{"encoder_bias": "all", "encoder_inner_norm": false, "encoder_conv_stem": true, "loss": "mse", "latent_channels": 8, "decoder_widths": [64, 128, 128, 128], "codebook_size": 1024, "beta1": 0.9, "grad_clip": 0.5, "steps": 8700, "lr_schedule": "linear", "final_lr_fraction": 0.01}
Rows from block 5 of the decoder of a small spectrogram VQ-VAE, named by matrix and row number. Rows with one number belong to one channel. Each number is 50 + 12 x the weight over its row's rms, rounded and kept within 0 to 99. All counts start at 0.
After each channel's rows are labels from the 100 clips, of 14976, where the channel reaches its highest value: "peak on" is the class under the peak. Only what is clearly more common there than usual is listed. The data: synthesised sound scenes: up to three everyday sounds over a background.
# convs0: first 3x3 conv (decoder.decb.1.1.convs.0.weight, 128x128x3x3, each kernel summed), inputs 64-127
# convs1: second 3x3 conv (decoder.decb.1.1.convs.1.weight, 128x128x3x3, transposed, each kernel summed), outputs 64-127

convs0.81:53 39 63 48 42 63 32 49 58 39 65 46 45 23 41 48 58 11 44 50 32 50 55 33 56 57 38 43 35 62 36 56 46 26 66 55 38 54 45 50 59 31 30 48 52 48 48 65 47 02 29 32 63 41 12 53 31 55 51 40 46 48 59 36
convs1.81:35 61 42 48 49 32 45 47 48 42 28 59 48 72 48 43 38 67 40 34 58 39 41 76 51 24 65 49 33 36 36 35 41 49 39 48 49 42 57 36 28 63 57 59 46 36 42 33 37 76 73 61 50 55 81 58 61 47 49 63 52 41 53 52
peak on: coin spinning

convs0.14:60 33 51 49 58 60 37 55 54 46 42 23 55 61 41 61 61 60 64 54 52 46 53 59 65 53 36 52 53 48 53 34 54 41 54 72 46 57 54 66 55 44 26 31 32 53 54 52 69 66 48 57 33 51 65 61 63 67 52 58 29 56 34 26
convs1.14:47 61 28 47 47 24 70 38 50 48 21 69 61 49 54 27 29 54 40 59 28 54 50 49 53 36 60 59 55 55 56 50 56 51 32 49 57 38 27 54 49 49 64 69 42 67 46 37 61 67 33 41 30 67 53 37 41 48 41 36 53 46 38 63
peak on: meowing

convs0.69:27 53 63 59 65 60 49 49 54 43 70 43 45 39 48 49 46 46 57 41 34 43 43 58 59 44 78 29 74 47 57 53 53 39 61 56 41 48 63 60 46 64 41 30 69 24 38 57 81 67 67 53 49 40 43 27 59 62 45 56 54 47 60 47
convs1.69:54 41 51 44 42 29 58 51 63 46 61 51 81 48 21 53 50 46 42 55 64 47 52 43 49 54 37 59 44 49 42 52 59 45 52 50 33 53 60 54 53 38 42 58 42 53 35 46 34 53 49 49 57 58 64 51 46 50 47 46 44 46 30 49
peak on: crying baby

convs0.4:60 30 71 39 44 70 46 54 36 59 61 43 51 67 60 43 58 18 43 54 40 41 19 50 64 58 44 37 35 67 52 54 48 49 49 51 49 44 42 49 40 44 14 49 50 51 59 60 54 42 62 40 61 52 58 58 54 47 53 41 64 20 32 58
convs1.4:64 72 52 66 47 58 44 43 46 58 53 52 60 58 14 44 49 59 60 65 35 56 65 49 50 57 47 33 63 39 57 32 60 23 56 49 57 63 68 55 71 56 54 68 50 28 43 43 55 57 51 46 57 62 42 34 53 49 62 54 64 60 47 45
peak on: phone ringing; siren

convs0.56:68 61 35 59 53 52 42 59 40 28 46 60 37 31 39 56 38 68 47 46 50 59 49 16 11 37 54 58 40 65 34 40 65 41 52 46 39 46 62 44 54 43 49 62 44 38 57 60 46 53 19 41 47 50 46 43 50 48 76 54 40 32 37 74
convs1.56:71 39 51 48 35 55 68 62 56 82 46 44 47 64 65 49 52 38 53 77 52 55 69 62 49 63 33 68 73 72 73 60 64 77 55 50 58 51 45 60 49 33 35 59 47 58 49 33 53 30 60 56 61 55 53 67 54 53 37 56 59 65 39 54
peak on: siren

convs0.91:45 48 54 61 53 48 51 49 31 24 55 55 54 42 54 47 58 44 46 29 46 34 42 38 38 57 43 74 37 50 40 48 38 65 41 30 30 40 55 16 40 48 46 65 50 47 55 64 52 35 43 43 50 56 32 43 60 37 56 38 51 43 56 60
convs1.91:64 76 57 47 47 62 36 52 47 73 58 61 54 58 41 73 53 54 65 59 54 65 68 44 44 56 39 40 63 40 66 43 71 38 48 53 73 56 69 59 67 46 43 54 63 55 42 69 38 40 31 44 71 37 46 57 54 57 60 53 59 68 59 52
peak on: laser zap; bird chirping

convs0.49:44 48 42 38 40 41 41 56 56 28 63 53 25 24 58 52 43 42 41 29 66 48 43 73 55 55 60 33 47 36 25 44 41 46 73 52 54 44 36 37 38 31 61 63 38 35 42 44 33 42 52 79 49 32 46 54 55 55 45 46 54 44 39 39
convs1.49:48 56 43 49 53 52 53 53 59 52 62 54 64 42 47 53 50 36 52 64 40 52 61 31 61 57 33 38 63 46 57 58 62 45 47 39 40 74 41 49 54 54 39 69 49 40 54 34 51 30 43 33 38 64 29 48 49 37 59 32 57 73 62 65
peak on: meowing; siren

convs0.68:47 42 20 21 48 41 46 56 35 48 37 44 50 27 45 37 43 50 46 44 60 41 43 51 62 40 49 44 51 16 62 21 47 49 46 53 44 54 31 47 53 49 48 48 34 43 38 53 49 51 60 69 25 40 49 54 40 52 36 50 52 46 43 43
convs1.68:26 69 37 49 53 45 61 61 43 54 48 30 41 58 53 52 34 42 46 57 42 59 48 51 54 38 46 38 59 41 54 48 72 45 09 41 55 66 39 52 45 59 39 62 50 36 32 27 66 37 45 50 40 75 50 28 57 42 59 42 49 65 65 70
peak on: laser zap

convs0.83:47 51 52 66 57 45 66 39 38 47 41 50 50 56 65 65 55 35 45 39 43 36 51 51 42 33 33 54 29 56 43 54 27 59 40 43 39 39 58 32 36 29 37 39 36 75 44 69 58 28 33 47 55 57 40 49 53 48 40 54 57 56 59 62
convs1.83:55 72 42 27 55 59 51 57 42 64 57 36 58 65 56 28 46 54 52 55 52 65 54 67 44 56 25 55 56 50 58 39 73 63 50 51 77 45 38 61 62 41 33 20 70 54 37 71 47 58 34 55 51 43 69 38 62 56 58 60 59 52 41 43
peak on: siren; bird chirping

convs0.21:41 59 73 54 41 47 43 41 35 51 39 54 49 52 52 40 46 46 53 47 60 39 39 58 49 73 53 61 53 53 46 49 31 43 73 43 40 57 52 29 37 59 38 40 57 59 54 68 49 31 60 36 57 42 45 50 61 45 41 45 55 67 34 60
convs1.21:41 49 57 68 33 34 52 50 16 61 49 61 49 56 50 46 37 54 46 66 46 43 47 33 54 35 52 53 56 70 61 54 65 55 47 51 64 62 48 50 60 46 44 83 57 58 38 48 86 48 32 46 42 72 47 45 40 49 41 51 59 61 44 57
peak on: crying baby; meowing

convs0.25:51 37 51 25 45 52 53 49 57 40 65 73 48 57 58 50 63 41 38 65 42 40 44 64 38 49 25 46 41 59 48 62 36 33 64 43 54 53 59 56 41 33 77 34 51 55 42 59 21 53 50 64 49 71 58 63 58 40 42 52 53 70 58 40
convs1.25:47 65 60 55 46 49 44 33 43 57 43 43 49 55 58 60 62 46 60 56 74 50 47 43 47 37 52 47 56 25 51 34 57 54 40 51 56 58 43 53 47 98 50 51 39 26 42 41 37 47 54 52 60 50 59 63 51 50 56 52 53 58 48 56
peak on: phone ringing

convs0.2:58 57 62 72 73 65 18 56 49 32 44 50 56 46 37 70 26 44 60 41 27 43 45 40 44 37 40 47 48 48 66 52 46 28 62 42 65 54 57 49 60 63 62 43 37 51 55 73 70 61 29 46 54 45 49 57 51 45 71 52 37 57 48 53
convs1.2:52 47 33 44 32 18 76 42 53 57 43 54 40 62 42 41 38 56 47 55 45 52 61 65 47 37 33 49 59 54 52 66 60 44 41 52 29 42 63 61 33 48 54 45 68 36 26 45 28 59 52 48 45 46 55 33 59 53 37 44 52 36 47 67
peak on: crying baby

convs0.45:56 40 66 68 43 64 50 52 40 60 59 58 42 59 44 46 52 70 53 65 54 55 58 63 64 61 59 61 60 75 59 77 47 64 57 67 41 65 70 58 51 54 65 45 50 50 45 49 44 77 49 60 67 42 67 56 54 65 40 55 61 65 52 43
convs1.45:40 70 29 42 57 41 74 68 50 63 43 54 57 75 62 26 36 54 45 52 40 59 62 48 48 36 42 52 53 42 57 44 72 62 29 52 64 48 43 42 46 47 45 62 63 46 52 27 69 46 60 38 39 73 48 41 51 54 53 41 66 61 44 73
peak on: meowing

convs0.9:44 60 59 47 46 46 76 51 54 36 38 53 69 29 40 58 52 55 35 39 68 55 39 51 61 53 53 37 70 43 68 37 70 53 54 55 44 53 58 56 53 53 58 47 48 49 40 70 54 60 70 54 31 46 49 47 60 57 68 30 40 76 58 29
convs1.9:50 57 46 55 56 58 37 59 29 49 35 55 36 45 66 24 53 55 64 65 50 55 43 55 52 47 54 44 55 44 49 39 49 60 57 48 72 52 31 57 54 36 46 63 34 86 48 50 79 64 21 54 41 49 54 65 49 48 52 43 57 52 38 27
peak on: crying baby; meowing

convs0.16:24 46 61 46 71 64 41 57 45 55 25 68 53 48 48 56 49 45 61 47 53 45 32 66 40 56 34 46 50 52 41 42 18 24 48 51 46 47 49 60 44 56 53 21 53 51 45 74 66 37 40 62 65 47 55 56 60 56 51 45 41 64 38 35
convs1.16:43 38 58 50 35 37 60 60 29 58 53 24 57 52 52 44 58 51 52 52 61 41 56 53 50 53 26 44 54 55 49 59 58 48 48 50 40 53 64 54 41 68 44 77 44 19 29 40 31 52 47 45 54 73 66 56 45 48 44 42 53 52 39 64
peak on: crying baby

convs0.64:38 40 30 42 37 37 37 40 29 32 42 37 46 22 52 39 42 42 50 42 58 38 45 54 48 38 59 45 33 39 34 46 40 33 49 60 41 62 54 50 39 50 46 37 47 43 50 38 42 42 62 69 29 30 42 57 30 58 27 49 55 39 56 34
convs1.64:36 57 60 61 50 50 50 58 47 68 56 24 40 59 50 62 52 43 50 52 43 56 53 60 57 49 48 55 66 48 59 63 72 57 28 35 51 59 36 54 40 62 33 62 47 41 36 55 56 32 33 54 51 65 54 36 72 41 55 59 59 61 67 68
peak on: meowing; siren

convs0.106:60 39 43 35 36 39 35 42 43 32 54 44 40 30 37 73 41 51 51 54 64 56 46 41 54 34 48 54 29 35 39 31 55 26 43 58 37 58 28 65 50 42 45 49 36 24 55 60 40 48 46 51 41 31 50 51 41 58 56 57 25 19 52 39
convs1.106:27 71 47 71 46 37 49 56 53 65 46 49 40 60 30 50 45 49 49 56 33 52 56 44 56 53 43 37 70 46 55 53 64 40 09 39 57 58 50 58 36 56 30 62 56 36 34 45 55 49 30 40 55 67 53 36 59 43 51 52 49 67 71 56
peak on: siren; meowing

convs0.23:43 46 28 48 49 72 55 31 45 55 23 71 39 40 62 37 47 58 48 40 42 49 37 43 46 46 51 35 43 39 46 43 56 43 78 59 31 54 41 51 38 37 77 22 64 34 38 68 49 47 57 51 53 44 45 44 76 65 55 30 65 45 33 38
convs1.23:42 47 66 44 51 38 52 57 41 48 48 37 81 33 49 51 55 41 44 55 55 48 44 48 50 66 51 48 50 51 38 39 41 76 58 52 55 47 52 53 53 50 35 68 36 77 50 53 64 53 37 49 42 70 55 57 38 50 53 40 61 49 30 40
peak on: crying baby

convs0.115:45 47 60 49 51 59 33 45 52 39 54 43 54 21 48 42 57 05 48 46 26 50 46 25 48 57 39 40 50 56 43 48 43 29 56 51 59 48 48 39 57 52 29 49 55 49 54 64 41 00 37 30 55 36 07 50 37 49 47 33 53 49 59 42
convs1.115:35 57 36 44 50 25 54 44 43 34 29 66 45 68 48 46 30 61 47 38 61 39 36 65 46 25 56 45 33 38 32 39 41 55 51 55 44 40 58 42 27 60 61 53 50 54 47 28 34 78 66 52 40 55 77 54 57 52 53 58 55 35 45 46
peak on: coin spinning

convs0.66:47 71 48 46 50 63 46 49 46 35 56 38 39 58 58 54 49 58 39 55 56 28 54 50 54 57 19 68 48 41 55 49 34 73 42 39 49 37 48 29 48 55 34 48 54 51 57 51 74 29 45 47 62 64 28 41 58 40 53 44 50 44 38 78
convs1.66:61 76 32 36 54 39 48 57 50 50 50 42 54 43 54 59 39 46 68 60 57 68 60 45 44 51 47 35 58 13 47 14 71 42 48 52 53 53 59 63 59 64 46 38 47 57 33 28 42 54 49 51 60 47 51 56 56 53 74 51 63 46 54 51
peak on: water drop

convs0.34:31 69 53 54 40 42 79 11 47 41 63 32 47 49 57 58 51 51 47 37 46 47 34 61 38 50 47 58 37 48 57 36 60 43 66 56 58 59 59 35 41 61 40 78 67 57 50 50 20 49 72 41 40 27 46 50 88 58 44 58 39 51 37 63
convs1.34:54 33 64 74 42 50 43 55 46 55 54 79 51 68 47 48 38 57 50 53 40 51 59 29 54 44 40 38 49 74 45 65 34 58 53 53 67 35 78 48 61 27 50 45 47 72 77 59 63 54 38 28 61 51 35 66 43 50 37 39 52 61 40 56
peak on: meowing; siren

convs0.77:51 46 48 53 52 68 62 48 46 64 61 60 56 43 66 36 37 62 51 46 57 51 45 42 19 50 44 66 46 62 30 49 16 78 40 41 44 44 43 30 31 50 47 41 45 57 65 49 59 41 36 58 57 57 35 54 56 40 60 45 43 43 45 60
convs1.77:74 50 66 58 30 67 47 63 34 73 66 27 39 52 49 52 62 43 64 62 62 60 60 65 53 69 36 50 65 62 70 57 80 51 60 43 58 57 50 66 63 59 43 54 59 34 36 59 52 29 44 70 70 52 53 49 57 46 48 62 52 48 45 47
peak on: water drop

convs0.90:34 46 59 38 55 42 35 56 52 54 33 60 47 51 61 62 35 44 46 44 46 39 48 61 52 61 27 51 37 53 49 64 25 39 53 43 40 51 52 28 44 40 41 54 52 69 57 68 46 30 56 41 50 53 49 58 42 42 42 42 42 71 35 60
convs1.90:52 61 26 33 48 20 71 41 58 51 23 54 49 53 55 49 18 48 48 68 55 62 51 39 44 40 49 41 58 32 52 35 73 53 40 53 56 55 52 62 37 36 49 67 45 51 28 15 57 49 58 45 53 60 50 51 54 53 62 47 51 46 48 44
peak on: coin spinning

convs0.67:52 54 56 46 38 59 54 37 45 38 48 45 39 35 41 72 52 13 71 58 37 46 53 17 52 45 39 59 43 53 51 53 52 28 73 58 54 53 59 46 54 56 34 48 48 64 49 59 49 03 30 35 47 37 23 56 47 53 49 40 56 53 53 31
convs1.67:45 45 41 50 38 24 38 37 54 39 16 65 51 65 37 38 40 66 47 36 51 43 47 63 46 24 55 43 33 45 33 48 30 45 39 56 51 29 57 40 34 60 42 53 42 44 44 29 38 77 58 51 54 47 72 55 57 52 38 47 51 28 38 48
peak on: coin spinning; phone ringing

convs0.92:49 23 42 64 24 46 52 45 42 49 43 47 25 46 36 48 46 40 53 52 30 46 58 45 36 33 41 62 54 41 51 48 66 61 38 50 37 48 36 59 54 26 46 57 48 43 51 56 63 46 39 22 46 53 52 41 57 50 22 43 43 52 63 38
convs1.92:38 73 56 25 67 51 56 63 58 47 56 40 49 66 60 60 48 30 56 39 58 64 39 59 41 45 55 41 47 19 49 27 59 54 30 58 54 43 35 52 43 66 47 54 56 48 46 53 57 46 52 49 51 66 68 40 62 59 70 63 45 28 46 60
peak on: thunder

convs0.11:47 29 48 45 45 25 53 58 63 35 54 71 43 23 27 59 43 57 49 42 60 42 42 51 63 45 61 20 63 32 47 50 59 14 65 54 56 41 51 59 42 47 44 37 30 30 41 41 50 50 46 59 48 34 49 70 34 54 49 31 40 52 52 32
convs1.11:31 62 39 54 56 46 52 60 48 64 37 43 59 56 60 56 56 35 47 53 31 48 66 52 54 38 47 51 57 43 55 48 56 48 29 43 49 78 33 49 36 54 35 67 50 52 37 40 48 40 56 39 40 63 50 44 55 46 59 36 50 80 66 59
peak on: car horn

convs0.120:39 28 41 32 27 40 39 43 56 34 57 51 41 31 57 53 46 51 43 33 60 51 42 56 61 47 49 43 64 24 32 35 38 54 53 42 59 34 42 47 37 56 51 27 32 57 38 53 24 55 52 59 38 18 47 33 34 46 24 50 47 50 45 38
convs1.120:35 57 41 48 56 62 49 68 49 56 68 42 63 54 44 47 45 47 41 52 43 44 59 42 52 49 29 46 49 43 56 47 57 39 34 45 38 75 48 39 48 37 38 58 52 26 44 34 45 34 51 39 42 70 41 50 49 47 58 46 44 74 74 72
peak on: coin spinning

convs0.60:49 24 54 11 55 57 34 63 40 49 54 62 64 55 51 58 43 44 45 41 26 41 55 66 60 58 40 49 57 25 50 42 46 50 56 45 55 40 50 38 65 64 41 39 45 29 50 39 31 71 74 58 45 51 53 54 61 45 35 30 39 58 56 41
convs1.60:45 64 46 57 49 29 58 21 36 40 32 65 46 54 43 48 47 46 43 62 55 57 32 45 52 48 62 37 63 57 41 59 65 44 49 46 66 59 36 57 44 61 65 46 50 56 48 38 66 66 47 61 38 52 53 32 48 46 48 53 68 66 44 29
peak on: phone ringing

convs0.30:52 63 63 32 25 38 29 41 23 55 64 30 45 75 48 37 56 48 47 45 53 34 40 34 51 39 33 61 52 43 34 50 56 46 71 49 49 60 59 60 66 41 46 46 31 35 68 43 63 50 47 40 50 54 76 28 66 49 53 48 61 22 33 60
convs1.30:48 70 41 63 49 50 21 62 57 68 61 36 38 63 61 43 50 61 72 56 40 55 70 53 49 69 64 25 61 34 55 33 46 30 66 56 53 45 71 53 59 44 38 40 75 53 55 57 45 63 66 51 37 45 50 64 60 55 54 69 50 63 57 44
peak on: phone ringing; siren

convs0.94:42 60 40 53 56 56 47 57 62 41 46 53 51 25 29 67 47 59 51 46 62 64 52 30 33 44 55 67 51 72 37 58 47 44 67 46 47 50 71 54 62 59 59 19 48 57 27 40 48 59 23 39 48 49 47 47 62 41 60 50 28 38 44 47
convs1.94:60 58 33 38 45 62 67 59 60 71 44 45 51 64 69 47 35 43 45 79 54 67 62 72 47 42 41 54 68 57 68 54 69 64 46 50 63 57 39 59 56 41 44 47 42 49 42 26 54 36 74 58 45 53 56 47 61 55 47 38 65 69 41 56
peak on: car horn; meowing

convs0.58:46 32 47 46 46 43 55 54 34 43 63 57 65 63 49 54 53 29 42 36 43 44 51 70 46 51 52 63 53 51 40 57 33 37 49 52 46 37 41 34 53 51 49 06 42 67 51 54 58 41 61 53 40 69 52 47 57 58 39 63 42 58 49 47
convs1.58:56 70 22 36 55 49 54 57 56 51 45 36 66 58 25 41 43 52 44 52 49 67 47 49 49 57 46 52 50 40 64 30 86 31 47 49 58 50 37 61 62 18 41 62 46 62 33 64 62 49 39 59 51 38 69 26 53 49 63 50 25 44 43 35
peak on: phone ringing

convs0.28:29 50 38 49 54 48 72 51 39 18 44 62 46 45 43 43 31 38 39 24 53 22 28 49 43 43 44 47 37 49 22 56 38 50 43 48 34 57 60 31 40 39 53 54 60 52 63 44 54 28 57 46 47 46 34 47 62 51 48 39 42 48 37 53
convs1.28:55 48 67 25 54 37 42 64 64 67 44 32 76 37 53 52 53 37 57 65 43 59 58 40 44 79 47 65 57 45 57 47 54 65 49 57 50 41 38 57 52 45 27 71 42 73 36 59 50 41 29 42 52 57 42 54 54 56 54 52 42 43 31 36
peak on: laser zap

convs0.85:43 40 59 59 46 44 39 42 66 40 37 45 49 22 53 38 50 25 59 34 36 50 46 30 43 50 53 47 58 57 31 50 48 36 54 35 36 36 56 41 52 34 42 48 72 52 41 73 71 24 44 29 55 25 36 42 51 39 38 36 50 46 60 50
convs1.85:30 55 40 47 54 27 63 54 42 43 41 65 47 72 58 52 32 49 47 44 55 41 43 57 42 28 42 57 39 38 41 46 48 64 53 58 43 53 63 51 20 58 64 58 65 70 44 39 25 66 64 32 42 63 71 51 50 58 53 52 59 46 45 59
peak on: car horn; crying baby

convs0.40:36 53 57 36 56 32 47 49 60 46 45 59 46 59 64 55 55 35 41 46 49 26 45 61 53 60 29 43 43 54 40 60 24 36 45 44 45 49 48 33 41 41 61 49 53 48 55 51 33 30 62 42 32 66 45 66 55 47 22 47 54 61 40 57
convs1.40:61 63 48 40 43 45 53 38 41 54 40 25 36 48 59 59 56 51 72 57 69 62 50 41 47 55 32 25 56 24 52 39 70 37 43 52 51 50 59 63 62 79 47 53 52 18 28 37 36 48 40 45 62 50 51 44 51 51 64 38 46 47 40 44
peak on: phone ringing; laser zap

convs0.118:42 35 48 52 36 26 41 44 20 37 29 35 43 32 34 57 44 38 37 32 42 44 47 37 59 37 49 42 27 46 19 41 46 36 50 64 51 60 30 50 39 36 53 50 42 51 53 53 48 42 29 43 43 25 44 29 38 62 38 58 37 45 40 21
convs1.118:42 64 62 40 48 52 70 67 48 62 37 36 58 63 58 39 63 58 56 45 58 64 51 73 53 60 54 53 58 46 60 54 67 65 41 44 73 37 38 50 55 64 37 84 67 60 31 63 71 50 28 62 46 71 67 45 60 48 53 61 74 47 42 58
peak on: car horn

convs0.101:51 59 52 63 60 45 54 58 57 54 56 47 45 24 53 26 52 57 58 45 43 52 59 32 17 47 70 63 36 56 35 48 61 59 56 31 44 45 44 56 61 57 53 52 66 42 53 65 51 50 49 56 63 62 41 52 49 34 68 54 44 37 68 69
convs1.101:71 34 64 54 30 50 51 57 55 77 50 37 36 59 59 63 62 43 67 69 56 61 68 61 48 65 44 59 70 65 63 66 65 62 58 48 53 59 49 65 42 60 39 52 48 63 37 46 45 37 65 66 73 52 52 58 55 52 36 69 53 49 51 50
peak on: laser zap

convs0.116:64 43 55 57 41 67 55 46 50 64 40 48 49 53 57 55 64 55 58 58 56 48 64 63 85 52 54 50 57 68 58 67 71 20 72 68 50 56 58 54 45 44 62 42 47 46 60 50 51 63 34 57 60 32 67 58 53 65 48 39 51 74 53 45
convs1.116:50 57 37 44 60 36 54 58 77 58 36 40 79 52 56 37 33 48 50 58 51 56 56 56 55 48 62 68 48 32 48 43 53 64 40 45 45 51 32 44 45 77 45 61 43 40 37 25 56 48 77 48 41 70 44 49 55 47 53 56 66 42 43 66
peak on: laser zap

convs0.15:39 57 58 47 43 45 55 39 39 63 58 65 41 55 59 44 34 44 49 40 54 48 60 58 43 56 52 66 29 53 45 55 28 51 57 48 23 57 54 38 06 54 28 44 48 51 55 58 59 37 52 56 49 46 30 69 42 51 37 39 33 52 61 54
convs1.15:65 69 52 40 38 65 55 58 37 74 52 25 35 66 53 53 49 57 63 62 71 61 59 73 51 57 23 37 68 48 67 48 82 54 59 43 69 58 53 63 51 39 43 63 58 29 36 55 39 41 41 63 64 53 65 40 69 48 60 61 64 65 53 49
peak on: coin spinning

convs0.3:62 50 50 54 54 77 45 65 67 65 65 62 66 65 47 32 53 59 49 77 58 59 61 62 42 53 39 56 61 58 67 56 62 42 58 70 36 65 48 58 59 45 60 57 53 36 55 41 43 64 61 59 54 58 60 44 79 68 58 57 57 71 47 49
convs1.3:42 62 31 62 45 35 64 64 29 55 33 64 47 79 52 45 37 62 44 41 54 46 46 50 47 23 47 52 42 49 50 48 68 46 34 53 65 44 57 45 39 37 64 74 62 54 45 30 81 63 43 48 42 68 67 48 59 54 50 49 53 58 36 70
peak on: phone ringing

convs0.62:38 35 48 52 35 56 52 37 48 46 50 49 57 27 61 42 57 68 45 30 65 49 35 44 22 55 29 44 33 54 50 47 33 62 64 37 59 47 69 37 56 60 53 41 57 64 38 45 59 38 38 58 42 58 31 47 67 42 43 37 71 60 49 60
convs1.62:69 48 65 45 41 59 48 66 55 70 59 28 54 46 46 63 54 28 64 74 58 73 57 54 49 76 51 42 69 45 65 39 77 46 56 50 55 53 46 70 72 50 45 57 33 44 43 49 64 26 49 59 67 61 45 44 59 49 58 57 48 48 30 47
peak on: water drop

convs0.78:49 45 33 67 27 51 63 55 49 55 36 44 43 45 48 30 44 49 51 55 48 60 62 55 41 45 32 36 44 44 52 39 52 54 54 52 51 51 53 49 56 36 43 48 72 58 30 50 78 45 40 39 53 63 49 31 56 51 22 29 61 54 55 57
convs1.78:42 54 60 26 63 48 42 60 66 32 66 42 55 44 46 64 50 39 68 37 63 50 36 60 42 49 57 49 34 20 34 33 46 53 58 59 24 43 43 52 52 78 55 42 38 51 47 48 31 54 57 48 54 53 65 55 60 56 67 56 47 19 40 43
peak on: water drop

convs0.113:23 49 26 47 41 55 57 30 41 44 48 27 31 26 40 45 43 54 53 50 58 44 37 54 45 39 54 46 37 38 38 36 55 41 49 55 48 56 46 63 48 50 45 55 49 57 47 48 36 45 64 68 37 34 47 28 36 52 21 55 51 47 60 50
convs1.113:45 49 59 51 57 58 50 66 57 67 73 35 47 65 62 57 49 43 45 48 48 49 54 59 51 53 56 71 61 49 56 67 57 68 36 41 42 61 37 37 33 62 32 53 38 36 55 38 50 29 53 58 54 66 52 65 74 46 59 72 57 56 60 77
peak on: laser zap

convs0.123:31 52 51 49 23 39 40 39 58 46 49 46 62 38 48 30 51 68 42 36 65 54 33 47 70 35 59 38 45 58 35 49 69 26 80 69 49 60 61 50 62 43 55 21 51 38 44 60 71 44 51 58 55 47 54 44 64 66 38 40 62 61 35 61
convs1.123:49 54 62 54 48 32 30 35 67 60 45 67 67 36 40 72 53 42 41 57 56 38 47 38 51 57 86 52 58 46 50 48 46 64 55 50 43 67 41 42 58 36 47 75 26 77 56 53 69 56 30 49 44 58 52 60 52 48 57 48 44 68 42 42
peak on: siren

convs0.1:57 48 71 68 67 28 24 48 48 23 44 29 64 51 40 53 59 48 39 44 60 45 61 43 58 44 45 50 44 59 43 46 29 12 81 59 44 51 43 47 45 37 47 39 40 51 44 66 54 55 39 52 44 46 44 55 62 59 50 52 52 57 59 48
convs1.1:52 66 37 53 42 21 60 32 49 52 20 75 34 45 46 56 30 50 56 61 49 57 45 39 53 26 61 40 71 60 59 53 67 56 43 44 63 53 42 59 50 45 60 49 50 64 45 34 62 63 28 55 45 50 55 45 54 47 57 45 42 49 52 38
peak on: siren; phone ringing

convs0.24:61 31 69 55 42 73 40 43 59 61 51 45 40 59 54 62 59 69 59 69 56 47 59 62 72 70 46 60 50 70 62 70 57 39 59 59 42 55 67 50 57 52 45 50 50 44 50 42 40 73 50 61 63 36 68 54 62 53 39 48 54 72 44 35
convs1.24:40 70 29 47 60 40 70 58 49 62 40 54 62 65 62 33 35 50 40 53 39 52 55 50 50 33 57 67 55 38 59 44 70 66 30 49 59 52 35 42 38 50 50 74 60 49 51 36 71 46 59 37 34 72 49 44 52 51 55 46 68 65 46 74
peak on: meowing; doorbell

convs0.96:47 26 55 54 36 51 46 34 66 35 47 38 60 15 54 36 53 19 43 37 35 49 42 33 51 55 55 43 49 49 31 54 46 41 55 40 48 37 53 32 62 56 28 60 42 55 50 72 45 22 47 27 49 42 30 56 53 42 30 43 41 46 61 40
convs1.96:30 68 31 41 64 39 62 50 43 38 45 71 48 74 56 45 28 50 46 44 54 51 38 53 43 27 49 42 38 26 40 31 51 56 49 59 53 55 57 50 33 46 67 52 64 73 53 41 47 67 67 32 34 56 67 42 48 58 59 51 58 51 49 52
peak on: coin spinning